Weights of a small image classifier.
Model: 8.68M parameters, arch mlp, layers 10, norm layernorm, activation swiglu, width 256.
Training: 29700 steps, held-out accuracy 100%.
Data: trained on small charts drawn from random numbers, 203450 training examples, 37.4 epochs.
Rows from block 4, named by matrix and row number. Rows with one number belong to one neuron. Each number is 500 + 25 x the weight over the matrix's rms, rounded and kept within 0 to 999. All counts start at 0. Numbers have three digits each.
# gate: MLP gate (model.blocks.4.mlp.gate.weight, 1024x256), inputs 128-255
# fc1: MLP up (model.blocks.4.mlp.fc1.weight, 1024x256), inputs 128-255
# fc2: MLP down (model.blocks.4.mlp.fc2.weight, 256x1024, transposed), outputs 128-255
gate.99:485485480497464506503479510487492459496495531507490481503496487529459501491509510480448496485497480510527501511519496471506516505507516458478510512509508499505502498518537517505465496453514474497509522498510483507503503462512484504515491493479499495483478498461500501513498500499471531510523490493502455516528490488529505489533519500499522493509495481509529507474498523504517489527475
fc1.99:508486511495511526520505492526487534515520474506522531488502508505506482488470469513527488510514514489473478487494506509501504485513488531494460505525500501488487507472495502489503520558496514515514464532487507497534494509510496508488477495511514511534503512525515499493517502515479494507474495505537526495498493527460499531471493534493478491501498557462467519523521474491468498504520
fc2.99:512495487484495477508487495517508507491504509501480500482500497490518524526487519513508500505509486509512500496501489490504534525515499490495513532487489469509505512501493497492520486474487512521522522474469473523504502483481502520499491495488492499513479507486494528474542503509524527495507476442512492486508516478491498489508517492483489496509508465495522498500511534478499535500469
gate.100:478479490537491532531507530504449427502521532495460539431512429464476523515569536434508497511529465481554500475477467521550536475467568511459477452512467536532534479522483513505478489490497508492523503442473442481512502519489548566465563538518427540488548503493441484532513421467503482495494452492459525524470489530491522469470496437513557523454484468438451586427540437455507536479503
fc1.100:495532483514530461531458513455584545501453495550566458501476516550520489526489501542394532488467544506485496541535508515443461480537447504572552512520604477464459495470479521516441480444514479457455529521529559516470514428504486448539475440485535497478468503505537499522458581507576490587590447525501515469533507517508495496516535562436443443535476498567501363508440656474510481491525
fc2.100:481497490492511510526507573491490442506474483472498465522468519553552442492519508477461451484543514495491487478446435472550573513480505451503558490463549577549497536517482530552484557571485417499544516455498563460490489509483497548530478500524497499429547503493459511542511541517459426533456581544521470490513518480517440529513488469487521528467527480473502565492536480508455518539486
gate.101:509501504492500488488507500490504487493504492505502503495498509498494505492505508499506493501496502481506501496486518500496505505520519503501523491485508494493509501487506493501506506512490495500504505489508509499505500515505495490491479509496485502512502503498500515504479502491498508497517498511495493498515465513506484489500498493503486487504489510498489496500501510520508522508487
fc1.101:493503508504497488515501508524486526490477496503487494478502494514512508504499477501498516492499485507501512497500497497504486491505493500501492501506508493509502494505484500476500498497502498510496509492488502492506498491488499508523510492505509513507503495492514496493503498491501491521499491492513496496486529485493502502501510495528497497509495488501494494504503497484489490507509
fc2.101:502506520483477516491496518513497506500502500498506507479494492497497499500499505527495516489511500483484478498494495522491508508500498502484498484488494491495524494522459520504510490514484513504495486487498512506523522491523505498508514503509495506518492509514507512509503501499506498496507496497498479495506482495501485498496489491486499499523500525484478470498489526514491513485481
gate.102:483486498485488528503478497518519504497503495521487471487522526492524492497512514494522512514517504498518494501493508491491542493523499498508504508504539481509495522482491508495469491494508497478500504503514484507488510487486506489519467519499523519475510502498512494485505519518514490509512480499527503495477507463473485511506512489493494473515485529464508488492511499501508465495521
fc1.102:455467497505518500497502504557505524529487487494498474469527501484479479523491519487519498534487494460516525485485517507512550519522529529484515499528560469498487495493483506489495501521518513460519464501480505507492513472499511501504465505490531540501494503518513480519523503525503470459539475481544501516475516490483502517499532499511494482528487552491488484486518490478480489497482
fc2.102:508522464523529480504475505482452507544486500469496525526458491490488486496534493502447505506494495505503512503519518485536491505544476492496509514448471474520461500461486504463514556493480489522489483429485494470494440532518474496502485514498488508491527484479499508506508474497466495483514469508507537504537534529508493457464526517479499528492525474485534531522527483519509492511481
gate.103:486517509520496505511495502494505487500492495493502494503488501493515507496518505486486498506512489496515509496497491507506521506498494511496484515510507496498501504485507489491502510496493484519502506472501494496491497487494505500511515490495492511491508500516497492496496490490488507505518494500496478491483500498513498499502501490526496504498503506494493504490506506510499491497501
fc1.103:514489497479513491484491490515491504498497492509490511503506505510474489497486511520511503504494503497473487491511502483511477495508498488510530479495494502493494487499494506494497511484493510502491484521501491496513494505505495495496484515491494486503510490490522503500502497493523516490486492494499519504511513519501505509494502520473494490495493506516504504493507484492490507491504
fc2.103:489496492520503495514505481482513502492494505496516495521491488480512508487485500489508506511508509514490492503498513502501509502520491501519487495501501501477488509492493490508504514500495489517496517505508484507506511492496509489505500488465512504495518495514508491490512491508525509499518503520482499489482497503521502521496513503504467497498510519500502501501511482484490524475490
gate.104:498501499499496491501501501504494497501501500493507509500498500499504498499497505502502500494500505501499497504499494504497506501503493506498492501499506500502502500491503498495503502497500497499494509504505501504504494500500501499502501501504498501502504496499502498503497501500496499503498502498488502502500500496506497499501492500498497502502494498499502496498504496500494494500493
fc1.104:503500505505500511493503501505507499494506501498499500510494501496495505501499503500498504504505506498501497501496502497503500502500503494497495499500507502500503499506496504499506491508502505492496503493495508499505504505494490502497503496498503499497495501505501500500507497500496502495497497506493504507497506499494499498501505494500504503493502504493491503503503507501499506493500
fc2.104:504498503501498503501494498496504498494496497500498508503495502496495508491496502498504498501497501496496502502503497503506498499497494504496504498496493509494498503492491500490498493498498500517510505504502490506500499498496501497499503495515504501491496493500502495497506497502490499505501495508502498508506506502509495499499503497491496508512502502504496499503493497501494500498495
gate.105:498500494501504494501493505499499510495489500501508501502495500496492500487502496497495505505505492491505502502506489500491502496508497496505500510508488510503498503498505499509496498504508491501502499497498496501496494509510506494500496504500490500499508500501488498494488498492497498491502508506503502501505500510505500499499502502497502496500489486493505490502504496502499508498502
fc1.105:504496509500496489500494502501512497496507491495491498511506508503495498493492498497488512499495491505495501501507502500508496504500513497495510503496511495488497499497494500491498503496505486506510499501503500497494501496483492498494501487500493500508500488506501514506514511493499504506505496507503492492507504496490495509507512505503498509505497507480506496501496504496499495509502
fc2.105:506492508513486493509490495497510500506511490496493494506509504509499492500490503495496505490494492495490495498500510499514496508495504499501502494494512500499496494492495508481500503490493496506498501503506501510501500511488501506504504499495495507511486494503504503504511516500508510502508498508503491496497494495501500508509511502506505493497497495471513505495498500486508498505506
gate.106:506490514500543471494487497509491493517481500486489517502507491494503508510499505477493521511528510489495486495528523497482492520512527514512532523507488486488493474513507493496483511474477516482497517497479475486492493501492543508497508470478502459497494477519468504506518489489494513506497483501487512504482522501488502503478504487487481506514516507492517510515496503485500474505488
fc1.106:491496476479467521520511481492505487509533501523524470492504524461466505492494481506521494480474508498506523494499458505522478498520469484483490464488512521508494549469466481487525502485511518505479479505504512507511496518509479518524494531496489541480502500488496501497505519523491508475502510506515511478512523499534475500516526491490531474518479516484493487503528502524496537493488
fc2.106:508475510473489497495485505539507552506480489500487518491481525481494487497503506510510491505530547517522481512501509530476513520487492495499483502502482478474510496510499493530500522465453538479501480460512523477511500481446508523504540528509479474488504520493494524519492438489506507494522516485463492497479494482489548469460488511492500438516529497517515518485479503489515508476500
gate.107:491517496488524527473482463514440481487478534470453461496478468486502538523470502557505516527505491485524459483516502462475476510500512468481477459505456526461497536478540530465512461492465516520478454450492525541487513475499478515457510507545565407490546515521455529490538471552536461510501553514550475518445467474537475487547517460519486483477512471506471529483545488549483512527416
fc1.107:496498548495488494551511523487556463478511467471493510487524526481494469461534486457516510457504467463480503542486517523549523542530478534520509544499532480535490483519511524532510547480541499514477503560519490495454489531515546493536480452510447607463462536500505499521523489447461524460514445484483507512559487520489529545475493524492511493514452506483525463518457475497501468543530
fc2.107:533506541501577485504508429430530517519507495480519469573405458466531518501535476533450510476587490488547436472469465456488452466478507509496507582500409468526516496528492477496490482487484541458509495498584489500474521520524530475532457503571539428506463516504534457552530467449436402484464559445494476499460464449465453500488488482524481524526534502473492472527533516532515507536492
gate.108:485507505510518503506488497493506497492484518487507508502498497503513504503500496488507498494488507508488501497506493503509499499492496487504502502497489499509506499510490504514495500515502510504483502506501489503498498489499500502500499494507501504496501494515504499517498512497503510491495496490509510482496496510492495502495498492516500496499504503502499505496511506502510493494493
fc1.108:500503489508502499505494501486499501506488510493512499497505516494510488497500496492504499496508501485487504489501499502504498501503489500493508503490492498511498498503493497494504518505505504508494503503499504497498503485497502499506491504495505501499496496490495499509497510512513515493482495502502498508498497504506512493497487507513505506496494494492511501498508521497513512496488
fc2.108:509506514462492485509518512499492507501519491503501528504491503509494508483500499490491488508507492503484499492510485499506509502493496500485504474492499509494493492512502496495501503477500500495519506511502492505513515507496516496494477500495509516497502498501493499487478495504488476495483485493491496493512512512501484494497495502506509524501507481505514493500477503511505506507496
gate.109:546645513458580512496523555553559404393430406495443507548422400489461468447393451507465484484503508558510422511441462442496568555519441411428522447428521529530466476469569527516420575467454459586513510481439496525531564529527473515514558512444476461518538438533485543434575439383477476606489564560572558437555472524537449495455520492542514477463582411489467616451491513443501443517440
fc1.109:439373556524480461475511462507524469554625519503561529545586600527552503562602553495500490507464525513477517482475501495534429491459508591552458470593485514492537537515419444469561441514512541469511494548538501442456461460484549523530484527548430534490531520459518497541430449558480577491465489491440466525437497553418567498465467487587449489508424557511482382545598506508462586475498
fc2.109:537530434491658426493486526503547444483430403482401493533498527474392457497479496560461498579510451477510522495492521504435566498517453397406554508405485502513480518488579466572429463543470407511595431417522500515487523453450575468496515498440552451511575559529482545445520514464473480556533540447535562442520455461581377499569516413407540524522603455479526604463429510593544559551445
gate.110:514555526539456480502480481515480479438466546502465444460510453521508521520438439552473467537496464508474481482501544528487474537486574498519473515538566498513542495461538497481459571454525552536471455494428522497540564484494509528513543569605503443494522526560485515582547512531545455562479543537417556521468480450507513529554467497542497520388549427505469535441488503463452439441521
fc1.110:553567518515451408468489468517467466446419565485451446427468459523497496504444426541530484505492459501496462474528576536465482542490569531474486512554617549465546508404528520501491519447510537552480393468420509535531578474486492554520533569570520442483554515548455505578545480576608470536509543530416546569443528458517512548533491503516479533402568411500435527468513538455416438432535
fc2.110:505520535448484530489457523576464527544581553494473584521478578531460475449505519571565557512445447484494570563489533479521577539570495473473559445455471471486551471450477498419532463535467436453516457503533469538476529451521428444459470479519443560509499466490529492467453506543526510518500493501558511493527499484555453526505508525456490506541401527524461546522524506489516496514494
gate.111:530528519545534488519477448514407525605520456535477453470527478482608489500544524473512534468519486593442400525476540507465464497481481498553515506488462446549544488487539518472526523452501480503456592586477510530473493510484540462531442473415527522428562492511489518405510523452540493537450441434424519562529486555596435518566537540518537540464571469490534479454482469505477437387444
fc1.111:517521524478499522569498511466452586611484515543484447427516511447559431532517561468489520453486526607438418540510517560452427506444424549538491458471440452495504541516538537511499534501478461510438520607486521475469493485517525480494428511516499539443514476517482517439481520454499477534456513467468523517590441558546465499567547552460527548454530493525501376475546389556472491435491
fc2.111:472495475448473553509492455519455455464513510478465562585532455503447557470551504460555535464505528470516502498503556510475565500426543449509562458547484418493526541506527487518534450487555544459540499535486473497460518510526513491544514472503458459581485466497548516505449527449498480501570512494512523448505526472520500537497442484485485442493465473499511449484512446494438521566518
gate.112:531524528474547424453532515492503512483461491488527447491531498564544514516475498519486480502549529476477494495509545502496478481479509512466508512429512495492505459560529522500463532482521472492479494507465535466494465463490540488512507531481533414538483508526460481528489470511496453504447556514491547494488570493510526489518443493511487492478534515565496526481452463515490452430459
fc1.112:496461525549524551513489463518511550514523515483475531499503506484484489524488459517510553515465449534499512477513501501528504542534508465538484474486540506482425527504485493492568451540443512537447495510473481532490504500527513484501493472488476569517478461489562501462552515479505506463518450515534485469491514517501494490512499539492530500484469496517463496498506531509510469515538
fc2.112:560479486457473491494498506425524475480419439518558484460482503517605504478498503514469471465588551492482487483441471488447478502460428530501470521520503433526458486603539516527404564498533490502488517526565543490504438438534491447498528427523501356509536566535462484484452453499464482544409476414500496486517477486540483542427503535482495446466571489497532549478408458530537550490456
gate.113:504501491494498493504496494496501499493505501503503498502503500497500500506506503498496502505503498496495502500501502501493501504502496504508506502498497501493497501495503498502497499499498498496501496501498498505504501498496499497507500498496501506502504495496503502504509508501501502506506500502499499498509499500495497498498498501501501495500498498501502507497504502508499496496500
fc1.113:499498503508500498499502504499504497502501498503505501497499498505503505499493499505505500498501495507502502499496502500508505500501500502501493503500496499496498496502508499506496500498501497499498503496497502494503494506499503502497497501503503498497494502502501500500490501498500497498501503500497501505494496500503500504504498496498498494502503503502495505497497499497500500499500
fc2.113:504500496489495495501499493501494510502501498499493502495499499501497498499503500498496501500504504499493501500495504498491502499506493498506501492499505501498502497494506500500505502503503496492502493504500503507501501503495497495509502497495510496498504496500505505501511504501503503498509498502493492505506496500504496503494495505506498493499497500495500500504504503510504503492504
gate.114:499501495492497511502493500514505496493490488505512499486489501498522511502509498500501498503498493495507506496505500494500514487501491513502507495502493515499492502511503500504507499507509501489504506507503490490503511484500494505491508487498510488500489506506499498506487500499488487501503497502505486492495492514504492508505501494504510502495508504488490490511502488489510491501495
fc1.114:508510481490510507493511493509496488490498505513498500496514492489505507503489491508483502507502493495484494508486506499487510493495520499499484506495509495486517490493503504491499493523502504501502495504493509513493510508503479488493506496503509477498510491494491496505492492515489485499504502514498500512523512514497494494489498501502501503502509505499494497496499499481501506508488
fc2.114:491495512490508482495503504508486508499509523479496496512488515497496492504524500480497481486510500530509489491493520493499502493518502516507520497514512489504498499498500498513489495486489513502484513528504517502511477494507523506507509514475486517489513500487498512494520513507510505495491496489490520507482508485501508514511515484512497491493492489514507516479485502523487518501500
gate.115:498503499501497496499498500505500502500504499494502500498503503498504498496501496502500502498499500492499507497498502496497499502497500501495500501497492500502501499498496501503500499501497497505498507498500496501502503498497508496504501499495500499502499498500499498500496492500498505502498498500491502499499498500504503503502495498500501509499500495503503498500501503504506499502496
fc1.115:503503502499498497497507497506499500493498497503503500496499495501503501503503504502504496503509501496498501498501503505498504504502501500496503498503498500500501504499497500499504495499498499501501506500503504501496501502499498501501500501501498496499499498504500500499500506502498503498498500502500496498494500501499498496500498496503502498497494502503498500498499502505495502500503
fc2.115:503503504503496500502499499499497502501499498501500499499495503509498501498495502501499502503501506503500501507503499501499498498500502502501500500505500501498500500500503501498501499508504501497500499494500504500504493502503502501494500503499501497497500500504497503502498505502498500502501504503499496501502501500498494501498501506507500498499502498495501495501502497497501498502503
gate.116:491515514485480658532449513547415534549467512522492491515497477514493435587458519525613491531473539543548517438471446515466565429453538480511472460531428513536526464543538488548524495605508520510488502512516515555532526386571468489457474431525542431463535524431476525478500500532500525525483509503565566497495456548465544349499471482525556516469534525499489514402438485485463487492494
fc1.116:516461465414513614517468454543479633561439488560486435525522475490536494625475495505561488522474509548520490452496406510539545388439492484559465487523491525538499439552570482505567447561495549591485505465473474529513521527497410510464478491484553435480519518495449557498518518494505530484488441449558572490396472511488567410446494534513466526452505494566458526383522477463493485559471
fc2.116:590502460490412475506501500470497477479494527490419599478482480445445513432457518537492520510476552500432524596488563485514495568553468497508501498456551440519526514481502543503477462514463520487515497538518509486496537510455557503556497471472480473526503498520491529512426503497488552498496499520487521495560501441516388570573526460442545511502422522475490497602563519557561447515493
gate.117:529503480504551487486550480477493487519432519481480515489493514475509541518568477506538490435565489534547510467527469504523475490475485460530536528502478495507562485524512488496504492493444507510473510461493484486446447477507482476520499441491541493511487528422491509470524520542498517490525467452538451484483442507443534502482523528503508505508510438459531472551433527477494413466484
fc1.117:479511546506466482475449503571493533474543512493502508564506470528504469476489510538469493542436490468430512488487536474468551535561553486521488511484530500499422475530507487543505534486544474503498490534497529497521541499500512485499542535503501446489510505552496480537506493430520519485482530532476505521502498500556498519513482526437493516473507585536422509457538447524477563483514
fc2.117:528475462475562496521500509497527460515466527479494438513489478481515488491511514504488527492510528538527478477506518524595504461513462434497462521518480489503564538483482465486483487468512535518516511479527507476540464555550486504496426468485528497523466486465531503502485438547465537525522552447486487504501461520456508468503521515537502472499477489423549527533452500391526479517556
gate.118:504533478503457515511474516484477475484469509491489503497508515504509520508548504458480498491512490494514519490533472498487495470495491497505511507518525492540503514537548461500547531503490496504549489501486511508461476492468537534489521475498520484506515514483483521460455487473503493520514511496502491485512478489515500483480515474491554529509497462505509503471535523484500489518497
fc1.118:495485531491474525457508438536452531456490503543538522476504502515464487487489477521549532537486488506445496488522512480500501495511519525490514460480489472469486520492458533522491480488520497482499503516487518517551542508541493491504504490504492525523519513522519476476492503504531489488463474532515512517540519489466477552515506499461488475490456571496487500487473499523502532518505
fc2.118:490518499498507509497477517488483521494494495516489533502537479512494498495466509496516526510521508483494492507482501505496510479492507517514518506509502529480479498510480501476499492486485519493518523480478485522522515513513506551483512485511504518494470506461520506503491523521505510482494513496488494495500533492481511533491487478544474509504524521516474516517513523495477521490504
gate.119:506496500533475493492544484468506507509499489512486520466472516513492516499484481523554506535482524494533507505452507506517517522489487503480477485510522455497525478505508529547481474503489495484468481488497495514450481506514546536490474489467531484500467481515496475491533468499494460523495455519552521486522541465489482494468520493507480483512500517472493507471464489506499502462500
fc1.119:492450484491491478521557539479501466491493486497527527518490501498502473541468494497472469552503499531485511522501510531514500507514492478529483498495492452455505495502517533480511469514459499506506468485506501485524504478453516500495470452511505519537463505490473486499555443517481505511485486475505469507511510476471535509497505518521516473527532496518507522509492477487476481500501
fc2.119:508530489497546542506500508498533529470504552454473512480492507524522527442490491509534520505536504497498516464557493476490525470481522534483509508501540513521494483518477461499468495532546498530502497490526509507451460575542513498529484513504465498495454488524537526471455596455490512453533516515455485534529468509544544520468495486489508502517493511439482498501488502504504534529528
gate.120:622460495425525487518461553520492535548463412463487500497481519491466555479418575609609460501498554551540593433494535484435398480400448561474650436415503557510539553487600592563479533592576553480388555487449538488577544416505517545417442567435523508424544537457551455575406565464446405551521487466456602563513523581499536481530495469455473366470524459427467493447487509526485389486499
fc1.120:626426364350457535465484550464494507595388473465501534558476578504496578445464598587605400544467568543561615476483512495426355485380406560452668438488538568567484567520626610582497625636606521469422533485446536437555568314507549519457418529439497472462567564468513513528427586496443449575463566463475588546583498578440550495531518482481493423474507425446430505462482504499496440481502
fc2.120:386529421397510486531549421456521548460404550525485480455462446504515419571475411404421571492544457455445433580567534506514522495547445487495446555562420474439483456533360413494443498435424585517547523497565397489399501511510411521604563456519502544526470450558501527533563509443527552501537550501521477482552493439550486546500572523538500524525473466542563527534525430520445406494484
gate.121:491495503513496496484494500504499511476526512507520498484489507500490501504498496500516502488509506502531525518506488499508482520485522497502512488491503519491510485503490501502496479480513480493488520516500502487508479496519486500496512524496507506506494495500509504507500490520496493505496504499490503497504520496503501498487500469519483491496485507517488464499519491522497491497487
fc1.121:494492480480503514528502504502503495498500502497477493501519505485519489498516517510497481507504484496481479491485504512503518483524482503524495517499551471518480505483512494498507531523488510503505473534520502492499492512494513511500487517502499511516504494504494478494517521478496501506503516484522513488497481493497477501488504518491512509495517492486504502498488495497492510489489
fc2.121:510511510499498508503505496516505513527483485502504509509496516487504486491490493518497516488512503491482494473507494511505517486506518534497514486484492511514507507485496506509501504497498520475497480510510479510490490517512500503496496488493499500510504511492497510487490499494506508495519491497508488507507507495502516495508521506505518514485507500513508488498495513505523508491491
gate.122:514483496512484507510472489507497502499494486487506505517514534497517486484503507517484493504509511490489496526490484508490549504510500490494480510478500525499501458521537519501499515502509473512511489488475528491486503462507504499495490473504522462493512514494516487515524464495494512502516531532511478493517486509486500490476494500524502494502499511472495474499508492517509471486486
fc1.122:517495490475497516488498483497506487515478529474497520489489494513489491512484487518499490494479514500529501517501507494492522531494491497517499509499490505502465493512509503511497482511509510510493477488502495508497508484489500501501514510507485496521498508481491523520512525501499474525489469517518495512492471481491501484505499502474498495521499503499524485489513511497507493501506
fc2.122:505507478515524491496501503504503500507524509495527502500487467510546464501490493493492471505501505483484503490506499491501466505501514541514529499490505485497477537503496470499508480510508482516481540494467491522506499502515477488492490514486489506507497492499511503508494520508501505503547509495498515528499500502476501479511500520483483510534494482522495503479471507502502507526512
gate.123:504494496504495492491505490499498503511486496483499492498499487506502494501490500496493517515516497491509515490512522503501501511501494497498500496504502496492498506496514474509492510488516497490496504507482489507493493515515510518489495517512486513497504483493509502506498496493492488507505496495509504511513494506493503501492505489493500487490503508498504505509509502498489494500502
fc1.123:504495499504513490496481493516494504497490498518502498498489512498502501499507498511500494487493502496495494512490480499488495494505500507511486502514497490508500488500487508491502501513492497509499486504521504515504501481498503485509497499500510504499496511490492491484509499506497511494503506495500504488491501499505503508504507513504501494503503511486503498488492514497502505500501
fc2.123:498495513526498495503503503502505501509488509489516504503491495497479491516506496502490518511495494494500486497503514506506510505491487493501487495513527486496502496493509485508478493494500499512516512500485506499503500473508488501505504523497502521507482489491520488494513502495500512500507500497495497514511487492504501500498500489496500499481501494507488503518498509507503485504501
gate.124:504494506497496501502498494506504497505503508504496496507497496497497500490499500492497510505499492498500501510497505498500504497500506504496497495503502500501495498497493491502504499501496501498502500497495503502500497502504503500500495497493498502504503501499501499496507503501503505500495504495506499508504494507509497492499498496501503498503501504501497493496494502501499489500508
fc1.124:498498505500500498512504504502497496503493502505504501504505497505504493495497502501509494500509502502502501498504496496501508503501498501499501499505495499502506503505497498497503499504500507500497502501506496498500509503496501507504505501502498503500510495506495503503495497502503505501503497499494501494505502493495494509499491495499494502505498494492512508507498505497498504502497
fc2.124:497511500500493506503499506505499499493501501500506493505495498497501507492499502499497499496502497507506496499503493501502505498507498495493495496501501499504503499506507497496503495495508489505497514497506499486496507510499491494492503501496498500498504496490501497505499495517507500501499492499502494508511497501497495502495491492497494496504504505493505499501504498499496501502506
gate.125:502499498492501497500502500493498502503493502498504507507494497506501494506498497499498503496502505500498499500510499501498502497499501503499506498507499501498492500508489500501493500501499501498500502502501500502503502495497500500499497498498497507501503495496500496497499505502499498505497504497499497496507494495499501504491501497499502501501497504499502502493503498498497498505496
fc1.125:499504497497504500501500500502506497500498497499502504499499503509504501494505505501501496497498500498496499501502496501504503495502502497503491499501495499500498495497501501507504496500496493501504492499499499502506497498500502495502496501503496499506505496505501501504500497502501500501500496501500500488498506499497501499509498502496501503499500497496496500508494496497507496500497
fc2.125:497494497502506498501508505499504504507500500497498507497495501505502495507498500504500500497496498500491503501499499502494502503499493501501493500507505504495501498495493498497496509504495499497502499504500507501505498496501498501505496498495506496500494501499499499502493505503501505504507497508490496502504494502495507503497496503495498495500492500504491503502502498503506501503504
gate.126:548507481480421570372546465373491559572504514527489544582545570491436477497561478518520399476480504546539640486542466538479503472499464547459522439543450488512483516478493525513584531454485544442522483538540521523537556573503535482503563481495436580453463438481477528466464473482561597441439492520440439537496470534532500529407523507468446587506515592440556430480481411468529612480440
fc1.126:486440550565600448545451475633494449435529454462484419427469417471460474515441522485500574517494478418495460575439534407490553578472555464524475563464536527413508474459488565494466541504492430542541538442440490508515458393515511582542424499469507440532534570558503506538613517492516391521559555468549607459550484464521443473582513505484544395484517425560509576525469581566476415556516
fc2.126:485538516441446513490536541438459563559488487545500488503462485569588504431444505580496463514480478505494483485519414459502482531537506502456432522458508525461528543545516503485491467480477569500472400443469480466549593516498508441427523545494529463521446485502504450521466515462469485490575492535502507522503526515522504460496531456487488526522543506497534534412533554472477542470517
gate.127:496500500493498505500502502500498500503502500504496496497501502498500501496496501497506494496501499500502504503502497502501501498502499499498496502499503498497502497497498504504498502500499501497500501497498505496493505497502504496505502500502506500496496503500500500498501499493501497499500495499501505495497502501493502500496495496503500494501499502498499495504501496494498501504500
fc1.127:497499496505500503493496500497501497504495501502496497496494500496504501500498497503499504503510495502495502500503495501497498498503499506499501493509497500500501503502499497506507498503492500501499502498498508495500502500498501504504497501502499504502504502499497500502498502497499505498496500496502493508497502498497496501499496494496499504497503497499499497497504515504498499502502
fc2.127:497498500507497498501500497505498498499493495498495503502492501504498502505509504503500506496502499506496500498502496501497501505504498509496500496506499501495496498500506502501500497500499501500501506506495505497499495499498502497503500502500499499501498497499500503502501498500503504503498503498494495499504497505501498496502502498491497501497500501497497500496504508505503493508497
gate.128:472547502532509515516516510460469495519525520565441543486557473478479535495489503490536540553509505516544508479519517469503504493535520505459500530501571504473478481515503450500471475504518466542523505493551515482516484454498484461498505538472439571495476485471432488495490517464450509523536498505440483524500502549512469504530526472468527542505515464554540454513472419519557443514525
fc1.128:554502456516477475552519432502486396554473488435478574528510555508523555525490520531497492548476459509508536494496456461515521562471555497485454484526518438482461498553568511513437489475470502507465506479566448550572461451465528486467482502543459482481521517475537534475518524550531514510505520480480474536504484552482493483523554571449504483528471465500538503564522510482490479491497
fc2.128:491477511489525574479509528574515509517481533566488427497503494518464488476455478527498498476536559497481478540518578527482482445534480514499419525463422485497530547443533445497538533510450497476457510595420541459448466529559489502495507489477520519528503462538535506502374489492454500499523482488516504468534475490545511516519485462531450458455545567472480530447475520515523447476514
gate.129:482493498521519488503493510498472477479505512503506530492502523524499516481484495485487500502506477511493514526522493519527513509504516490482495514475516510487502521491470532491503501506500504474507497499523514502489497517505491486522510504512492481483473489493485504499502488506492455523470515520504512461476498521488495522501521485496506511487492493509474533489530525504512523480502
fc1.129:512514467500460480484470517461516523484511492506530501484508556512504515506501479488467455495493497475507505502494491519513477487502509479501518477505500513518493525469469489461492518505505521489477530518474482487510504506492506486494507475499492515522485512495484494516469524505485512494511515476525485513511497479505491502493485480491493510530514499536491485495515532503482533499504
fc2.129:503514512500534474540485496490475455492490467491470482502502509504449511487493490502507500501500525512481492520541519477545512510521477487513489508506487492503525500474495511507508496493493512479508502502495519460488454497502515497483509503519508460480497491511493500512525476541500472512499503509516468470489458510479524504475494497518512482498514486513508481501501493494516452463468
gate.130:506504503499504502501500505505504503502509498500502503505503497497502502505502500494495497504493502494498505501497495499491506504497503506495506500498493498501502495502510503501501498500501501497494498492501496498499501498502497502497496500502495502508500504500498504494500504497498499500501502503504501502500499504504497495492494501501493500506498506503508501498507504503502494496497
fc1.130:510506510506494504501494488499508499493502492499502496490492505497501493501506502504498504495502495503503502497503496500497494505492496490499497494509497495495506499501499499499503506508491510497499503499509493510503504501506502501502507494505494503496491495493501503494502499501501495502512500494489494494499497497504495495498501499493506501494508501495508496507501501505501500490509
fc2.130:505493504502499499506499495505506491501501489491494505501497505494495502496502500502502506496498499503495507497497496496505504504490488496500496490505500490495503500507497502505507491502501497501504505493504501508500506500503505496501499492504504501503496494495503497496495495499503496503504506500496497496500490504495502495495506508500501496493507497487518501498497495507501497497513
gate.131:500506486489497511490509509470502491497499508512501496508500494500499502508495485497494486495498506499507497507501500496504505485506501501501508498501500516499516530494495489493511514500490510498509487492494505505512514504514497511502494508517508494499497488503481490493497516492512501493490518506519516516498510504502502514495510484498496495488508500502483496506498508510479510495498
fc1.131:497483511495512493512502515494495505498485507482505508506496498497498490506501505515505490503492506508516499508482512498512500497508484487507489481508497518484514477496508491492494499491505496509500482476497514496508503495501506504491508494503515502510510488506498505510516468514521498496500516500496507514497504503499497492486507503500497498490516484492483495507502500502504491492484
fc2.131:517513490505485516481507496507498498505510506505504497503497504510508495505502493497514497501519507496489521500511516513479508507508506486485500496506508479495507510511499495495503511501504498488494495503491501507508496479501501489507515502487505512505500516511498495520499523510502493493494497499507510484492511487497505499509497499506494503497490490496504493491495498500493510476506
gate.132:500490497500503502503504504491502498501497495496504500503503499500498502497496494499500500499500496499497497505495506497498502502495493496495494504508502501494502498499501514498504496499504495497497498500503505501493499498499502502507505493494500502496492503502500498507502499495492504504499497502502497507498496497502508495501501503506505500502498495499510508503499501502504492497503
fc1.132:492506499493506494494504501507491494506502494501485501506499493502505496504512508502506495501499508506504498503495510500496507507501495491504495509492503502495501495495482504501501508492506491505502503495500511494504496503502495500502503503486501505503497502495501503501507495496502505498507496495510505501500506498496493502501506499501505505502488499500509499502500497500503499505497
fc2.132:498498505501504500497502506510496489501495496505501504501500497494504496500503499495504492507500507497509500508494496502497500509490495500501501504498502503499499505496499502508504503505512505497503498493500510499499503495503506497507504504501495499498501506505503504497501492498503494500497497494513505501492507507491489495507500498505496504506495503501516499497501498497494501500504
gate.133:472479518501484519481508519502453544451502474504528517504497467532480495498500480519505526512492526486502517531528509480493556459511523515536492504483500484471480537545488475482537505491493527485529483436464495480521519525504491507536512469471503500507502520501505493457477529518516527529496473516500504504463518491469457498481490468497527490471504521509504504436493509520482496500510
fc1.133:487500558480516505502461494531493485483482439543561479527492470549476465502521452502536520514502491480464512528490506475518515517497526492491491495493493525477437477531440475492472476480520469510528517490457534472521509513490491526532521467483502497467457520484505504507547509498518524531468466486460501495512558509475502535502489493517558503478491483529504518451563523542477487567476
fc2.133:503450493497500438543520489486526528501523481512519480524573559494517494481534538495468520524476462516535484484488511580462509532455508476466540505462520498532535436470536495471511497497498483502534579462492465526535503461512468500450432530496509490493477440441518525506491441517500463482501438512486490508477476501539500500544473499484529544510497473527499540551425493448512551505491